Rows from block 3 of the encoder of a small segmentation model, named by matrix and row number. Rows with one number within an expert belong to one neuron, the router's apart. Each number is 500 + 50 x the weight over its row's rms, rounded and kept within 0 to 999. All counts start at 0. Numbers have three digits each. After the name is the row's rms in percent of the matrix's.
Before each expert's rows are labels from the 100 images, of 14848, where the router gives the expert most weight on average: "top examples" is what is common among them; "colour at peak" is the nearest of a few named colours to the mean colour under the peak. Only what is clearly more common there than usual is listed. The data: short English words printed on busy colour backdrops. In brackets: how many of the 100, against the usual share in percent.
# router: slot weights (encoder.blocks.3.mlp.router.weight, 64x128, trained with AdamW), inputs 0-127
# up: expert up (encoder.blocks.3.mlp.up, 32x64x128), inputs 0-127
# down: expert down (encoder.blocks.3.mlp.down, 32x128x64, transposed), outputs 0-127

# expert 28
top examples: white ink (56 vs 8.7); grey ink (43 vs 7.8)
colour at peak: brown (54 vs 25.8)
router.56 106:564577508504495505446585482467512509433471427559487466453489535526529535626496534466553587436579524507475535459557528422534537492548444469504522650532535602500506510512464503477383529403423410493462461505530462569530543537552527509515429540490568499532447616505445523482561508448496577467439568562429538428455437478484462545387546474558572461551493444528531487495524493548447512519517
router.57 103:445381518525496465554551491428566412477404528468444578439496422527513528437418503489434554519517457464497546611516538562493431476413621526559490520549448538444555539505562460537552503561564518466536510526514510465459462549511432515475523453455481446573472521468495524472531525563465525502521428592563516478434465581511514475564506572448446535404519458428535461533503523549632545538582
up.0 103:470539474425466475518524490523426540569544569564534490464488542515509540524603481461415400512464450442617427497482532504540495548560540453425414512474443479549499572430577559568395495513495444503456515442600475471557564516575409438426465450528491498522466565458532513446481459520588516529466448405497517501474426525527515552517514545532508487437641492530430512487474570427518461527571
down.0 090:521581550434490540540469460509548479411439484571475501417476466539534496532487482527585533556538492532415502507392512456434546472464559519469453546535553496512468447402470515432616457558511608509448543430499520533350533429574593440569553433516514503511517497527468564527434505526543524414494487510426493512453518515526456524547468519489525451482473506503370511500479436602439585529431
up.1 106:517475436531501376526498527479573557514544536478441438445504513479443488413425400464476517568468460516522427563414498537476537562507456544542409496611568510402582456529545521583536520527515500473414554534531529497518455434515503428506533524490428462507474510429456497432475425572509579555479506458530583544503536520538521596519370446467471543474530568458508612460510471581487515561520
down.1 108:512522413357504534412484556537468502518483536455472497540417523428465424452527483545505567442483505503452473465450477515544482530421513504569530510543542546464458520504480545450506558532459568418548481593523467496423421443537571453497569459397440476541533465473446569462518531573535502558580493611448513523482480529568473541508408660433478456477532532509486488539416484589469549486565
up.2 101:487478554529568575543501558435549527549517477530508510540436598528296505470444498554504545542486490532500470494508505554469535555464476453460521523520492484478580463569445547537449480464459468540465492586525509434504546486432488529456522471514461449513484502524583439507430442508616520517436497486560545538489560588568517476490353404513457441628458537463436516466467519509431502430590
down.2 110:519474401458534549383518459516522552478421405456457482558492512599440448516518455528523533543560634482545488479519427525532547461477434499524578461537520526600455406524517418578500561538484396522571584521491481440456481436557548439553504504460517432466556461485517460538537488545441507452488470535448509480484430463616516489454518582458565443449521594443514474522444419553528519510538
up.3 073:498480398551571548531544454506481529512459541490469503538464448437616564568491494632482502470505433508555446373549382431455485444481390415549515479471461523532550553483553501495527546559429493514483494433539515535539489493466485518476557503347573477571491482567470457451541504532505563512505506460567506468452515480536472526522516623483470457534541432472531449385487482427462503589519
down.3 068:569488480412421565431527498452424604539491487500481516480491447614538561441560429506457480591458483460606494494481541517516573514461489485506460579528492574541532453532554420529468441420455532484452496465471458536415513485406530465436507441580540373588473467529587558473484518414479525526523532565500465626502500505486529476521489518598579522448508422442490546457464494525448472460461
up.4 091:546559543490516543514506574411430583494460475496577413512444434461430550478489519425498500473477461572505561508486495603441582448549398504467504564563536447485591500469369497497463493458564492479467481496529448555514509593548439489454472534364471438498556467574512422482565596508514516464538522463463461518468498521497503468495445407572552419571498490527526508466491464555481523620427
down.4 098:485457426588470476462482556431586559518491490352511483505501549481547569509559529534545440575507455419490419524512452566551439407584372394478567568424559450547480495490458511472527544517479512565477535544532534500441508456464500532426519474557493473540450579497588505493506550538532460517580495546522511547465408462523504512473588505430526519443561486435561456473545523406414550511483

# expert 18
top examples: teal ink (60 vs 8.1); green ink (40 vs 8.4)
colour at peak: brown (71 vs 25.8)
router.36 098:449552472507512526453458502602395549580448530586431530419576471469491434475472575444452444404556566505559428489433496518452453482505615579510576468540530533585541480508545414545513513541503571455527618537502462409521501561596470470407446475537540478488455503467508468484565470479456546481456467559513509579441467493528476538467521548419479452508499461578435508458590498508544536542475
router.37 104:543492478466480492543460462531578491431433477423479482518452378500541544569456454464462557488524444503515472412449526500485438433464464483486513471437482551541551564454543491550487436521472486544461542469425460462486460521492469564548569542486449523465491442577617476578473442419483437466596457575577445467545558456573423529558493563519529571495481458471550532605480525619517572426394
up.0 106:470594429500386454542523473536490455549477485488526593487576547551471590420584439510451564462509452464472423537504451499498442527442524582526492480510461495461483476521537531441560363524481565545541499506504537482612523489504524434481515436457401489470497522542535530476575428562520561593445478556483537533415485534439447475549493509519537567462585513553562500495456377445536519445396
down.0 106:496377479494523507445394510446580560512449559379512511565566482472444581472468497438515504499547548441548480406422479513523550417550464455496505430487455434596536444552422513519433537502514474510484486462585558550525498432435517487565522550451516622612464474505539506489442514441522517431496549462486486529632509465511477580465565495468545539573416559495550433518497538458519484497507
up.1 135:489505556469544446413530447532548501473516573583534388459495571456536518534410488469556429526632479414543507481537497487439518455587537600511504516468505499494585510469499500508478513453437561425504520534552569450528515421504513471539516548498420491546407460486517568580400544500510461383408454472543473450526415498575515467490499541421550511512379477495543447540552519480470501556415
down.1 124:510493483470484405500520559486549457493488567459549516516522414592507485490558462477458496447478502541482567498494513540565341453509518453422425406541490510504505507461459529476474553567668418566499476436413474513521457474497461504581494533573597631492564526461526437534523462491463482478569529535508541506457489485486469483564525436581492460449504506460489565517511434567531637476582
up.2 143:573499373543493506509535525453510398536461600485504513499512495461446479504466393436487523536474544482490410502478446546513539460478453508479576509530454623541475483501618470437482496439539525560494459549469402460419465502568616466407477522438474535492454534544433515453504508549490618448441521485555463574545471484538404510487558507542571444467555506541582513590458459511525512496600
down.2 139:542549476457473445463518471540454558511564520597516531490464396535574449557497524540481449452436523535570474589440558464450432568535524543495480522437521416499517380454451512590545542620458510452523492449561574489523490532479498502490544518619518449481543496479561442502448504465542407568467433542427508341473490425539522541497491496498547453500453434567453521559582476554500473444475
up.3 089:513497485548449439570578496534435561500457510481472560501429515406501506454503509557512473515502535513475457482490450490484498485575499563494632537488591447443428504595489496444428469571408579509430468490517528440573380521493557545503540518444468454551462505484540519523436580526538495548574605495479619474451535432499492504470627625458475506438548500529446415500504506446472435449473
down.3 085:521532530498534527485407523507488459496523416472467519458589497510501520575487530503508451524457507436542531511586456553523468567460531466536447393493381446548521620491523523530539565373582528496532456564526539461459588423613503519512419500505550541472518432494380506540523475499425425531391532419555501517531467498559469480535399423505538535580436520439473558455452504495483439487486
up.4 074:435566512556433504524530492411462415511483571568540538489490480523520512405569408501468486405491522482523456488444391533484530547377461615391552544530453508486484527510485523566546553526435523461562517533585465507592522455523446493516510456392476550560497580501430439524515568562495571513502555505484491560528538529508474473530497556466468440467504453582520503479547428346499505551448
down.4 064:467499541441503397492359488511419640549538525373516478474485452464500500489456493519544498557560516514491507555543521467452537521511596461452543493522456488590485475443467517477458475444498497582408376485486483538582563480412551520509553606522543543511494388500571529496423409518555516539530514493441538396545458488520488494483525422548528513585457416468522465519442498552456506492461

# expert 25
top examples: black ink (78 vs 8.2); bold (72 vs 45.7)
colour at peak: grey (81 vs 20.8)
router.50 093:465525535545443417603466509447478444556488518493382461507518454481556548491508509530532412607565604452492565501543529540484476411435444592534556444569445523524476559480576508558556492423546536440576388449535507499484562421494561448558481538471496566474497479504471522501503502567546474530509449477483516528463460505529533416467590460537496535590551556434547452571451537375460495503450
router.51 084:469520505431623539420523479523435489385527536552577456593474516491518456535440491438463500527470437507492517527587467561575508566442412495568578496523570490478452560418448565427406565425478533561473501556533502543472540484511464548512470436486498436504456475460560397516506515509568472481501561488535495487429533480504546492538446576515466424473529426585460517508418493557565539361538
up.0 096:445521515514552553491550487535541416450545510438520486528554493485480554491563424445485508586481552524381370548521571533576510462387442472491493508500457503479484588465431582482527520442561462504570508564532506518407577505497517456432522431465583409379516527486476459478530477523505548492583442497489526488476550476521559506406588549545481498440577546486450469486552392551491444423542
down.0 095:428435562576522475488511448423463581516468499556492501440593474501452565464513472466489429453467560544598539523488472427470546541563458561507625452426426565523498478540602521559468441486477509457449517485400471564517525521485579536478459558453474534533503512486542508594431569491528499480469433454496485418511639416473505545503441555517474516551475513503506346474479521548531444425525
up.1 098:536471484527526569511536438491552469520471496506526458427551471467470460531501524551485484475604585413518533507528463503517527476480503438475512544490545503619456421532497467572437503505396435468503580493540445553497551485443521591488427499489569518538596509496399558478546504384405467534595514539537463391555412404474444559479444557501545534479433475564454501534572603519479531486415
down.1 104:412446551494463473565427544537516492428524495502486531503507473604545389499384497494552552482425422480354545523471581530426516537444464541528427431540490470492559610452541569502581428514562544516512447414490487475514482548541442475538556471529532493525487500549541525476455567506436466415430469505524619572490540550496575448544472508438528526520559570584556466471466451467500522481465
up.2 085:479469507493484476509352453501456542484461489484454580499564501449538527573490516391549549455430414518499536421442457371470545533553570484446520398604439484561553455469519530494501449507481575501405530480459524472494476566579496495494487495503485527512491524522522476483461469517405562494501460462508445480560515503475529453598359531548459499556504568547565535591526568564505515621442
down.2 076:466585406469487454523532415538599536509501550514477458515360607487539543492543500591434593491532535564448493508460476532508476517499425504470498596423630512514469523497460425467464492563435499514489485557605544527482445476438530524437448506528440523534499576549410578537493521550507559481511450563488427515443532454534481513440502439541471382499464446451494553587428484473469493540558
up.3 118:547546510433462421548440604502521507513474514470466420454545412579571487563459476515477507427489587418450580556437484533575591589486496381513494526487449469540583442398550424400575616481521450540527518575438526540426518462547486566510461482497487548479491528474487492461602476450496514496448500539487544515442467445486526538521512471434466572496514430526483571498555557491476550520423
down.3 132:482557449569500502506442378500530474494479492522488426473436527416488478492454544565440515492446482423507537507507530369487536555469495564481463604394594536529568451319477553481525506467666521557503456452556485519551466520508473564461404519484537465458477592507481522518433509469464557533497576552510518537577469484396434493542524534561493466524525509547507544437467504522495537513506
up.4 109:500489547570459558632440467553499398503500543549453427523580464468527598593497511565547450392403492406509438462498498523536495533464487505497448525489456503594429444442483423511466528490509503505540579475470512473425510453494424603503477532429524534555538453412545477470481485467498481438498526482500419465525539544512586413513485543498506530452544522668498478550568532490562524502426
down.4 097:520516547546526423443435551532436551443538490593546547469375494542521483497496451491588596534466468581320473490502545481402560492571522512494445446577568486454546505412523500500459515508528495546545478523467445504473488502495496478456517519559425476419499571503511503468529525522427483516502443483586478441562565544496376483604535487518531430577602510435514502466515572558458535495535

# expert 10
top examples: blue ink (79 vs 8.7)
colour at peak: grey (61 vs 20.8)
router.20 097:520414540497534562557549510515494486433589516535491404575476596517433513534488522511492488555459529498502534526495513433529522505561557442538518490525418490525452387487523566495509512429451434532486541484564459583489542451448516430526469603550525460526580465514382475402470532451666378478471537453517474508543515472484405441516466591469412514474479521479494425472470551426488438461471
router.21 110:550522551528549564454538511487533447488583506474486462568512618475539548466524412448420467482424561509441517487495577463461544482509443480433522581575516463499373457579519570542493473524433419467550510458475456525447516436460473531536513561492474585492514472552479440511495552519641383582521536460551530446413451525505489521552487443523523448531442563456512442473524532391550446419542
up.0 129:504495461464497559454476440530514540528553488444527570437493578379436473510512478520584456526617436485492508428531506500543415486484443641561455629413558454606528520525464456480523443515431551550547436457548466503439525526506551479494492484426554512460517560566522598544477458448437439463547503552445487540522496543481488401518475506593559511505426488450456543524446434581517461526485
down.0 121:464527500422550517460541526549416441416511513457604420515501531594512575507594520497439534538498557575497436472515491410412504564416470516378501495531434441475443459479516526587491522461545547530449481436465557548497427529440384445479425553557505563544506537474513538533432471506562469573593436531426502404456503529444553474476450525470440530562545421510482481529525520500543510539556
up.1 075:556469465466464495574461476494604518569489507563536450491469509492438527563439417380481471569380457519551520483468548505514548480521530535446461499438454454454443443500435590531437541440499469480403554522522573486472553472438601443505501536443493470513539479482527501453488478543556502543586461522498498539430379569538530577448476474460471611487498429563532430561501648470523514521553
down.1 086:408476462478450480454558503513457539555576472531432548501529540472562529419459522394569535479533445392513438500481463524542636403488454510522439442481594471473510495529456507480513552470458584455495486530515526468516527509482528498444514453467474575564448464588499522560505560504496539571598553392510527502521448549423468386556530513531535513503478631456600500496440481524580581463464
up.2 091:445414565462553567417537544498475443555506518527526565500549521499445440476492533385484575453454431500413542476517549510455457555517589470572368578437407521537502492469503499437536519520493429544535591520620531443426553457532485560514528484544430455529500526480471483506511453426466528555488461533605636573559519448484568471491461459488473466452419532511489543496493463533418515478535
down.2 084:480507468570441468511513426506547503486505474497545420391483506480432595552508550496493571589472427557473505469592496496495407450418489526550546509448550395493464506557426496418453445563530534484394440559521506534607568426553502491463549466553500508532555502545506421439454457558463501469548496545546503501421500568422464566506570535453454571502498462452422527613495528596514539468475
up.3 152:535545526643467482545540533535526527464566408448471573477440549524411560465482534397521475517507456528470488507447556424583531585502534528453466483569472498514514547478497503449557489363440461507441480522531617502531567518462527427467458439484474494469543487458521492489582461522523505449525398617489483571526563610436409488494418434418541496509553549441513445452532472540517533474506
down.3 147:462472420456497517457573472498483476478468575502504441582516374445508517517504561521472438385587493434502479572469447552459514384482485525512623530476554476443432497450522564494542552538510540429486565430460407472437427536529432553513577461535570477541535437564456514494508492555483517607526583448518438462476497502504528477515581521526540523460532441526541511515463631543531555589464
up.4 079:481409458506480511514563527691445523577418541494545546493468378495518508529495546562527492491548482510493542448463388532527535370483554446550523491469476559502491556435514535457466503528510504548475519528512487475451399530441584529541556468416478520416505436523632477499523476467416455552547485554443451527492471494465498489428559518532467552484466483510557519561388475517569565493420
down.4 077:432484517492505451476509533544523482566477464539540437586475408520453533536507548506536545575507460471532382491450506512464562452445498539492570461491618558463474660518539501500490525571456603551556476437531501560499481532454469538492453420451405381438541502502481444510576583522476467500515539429516522543525494550409502446421455468516426562408492484535537562476465483486564497597428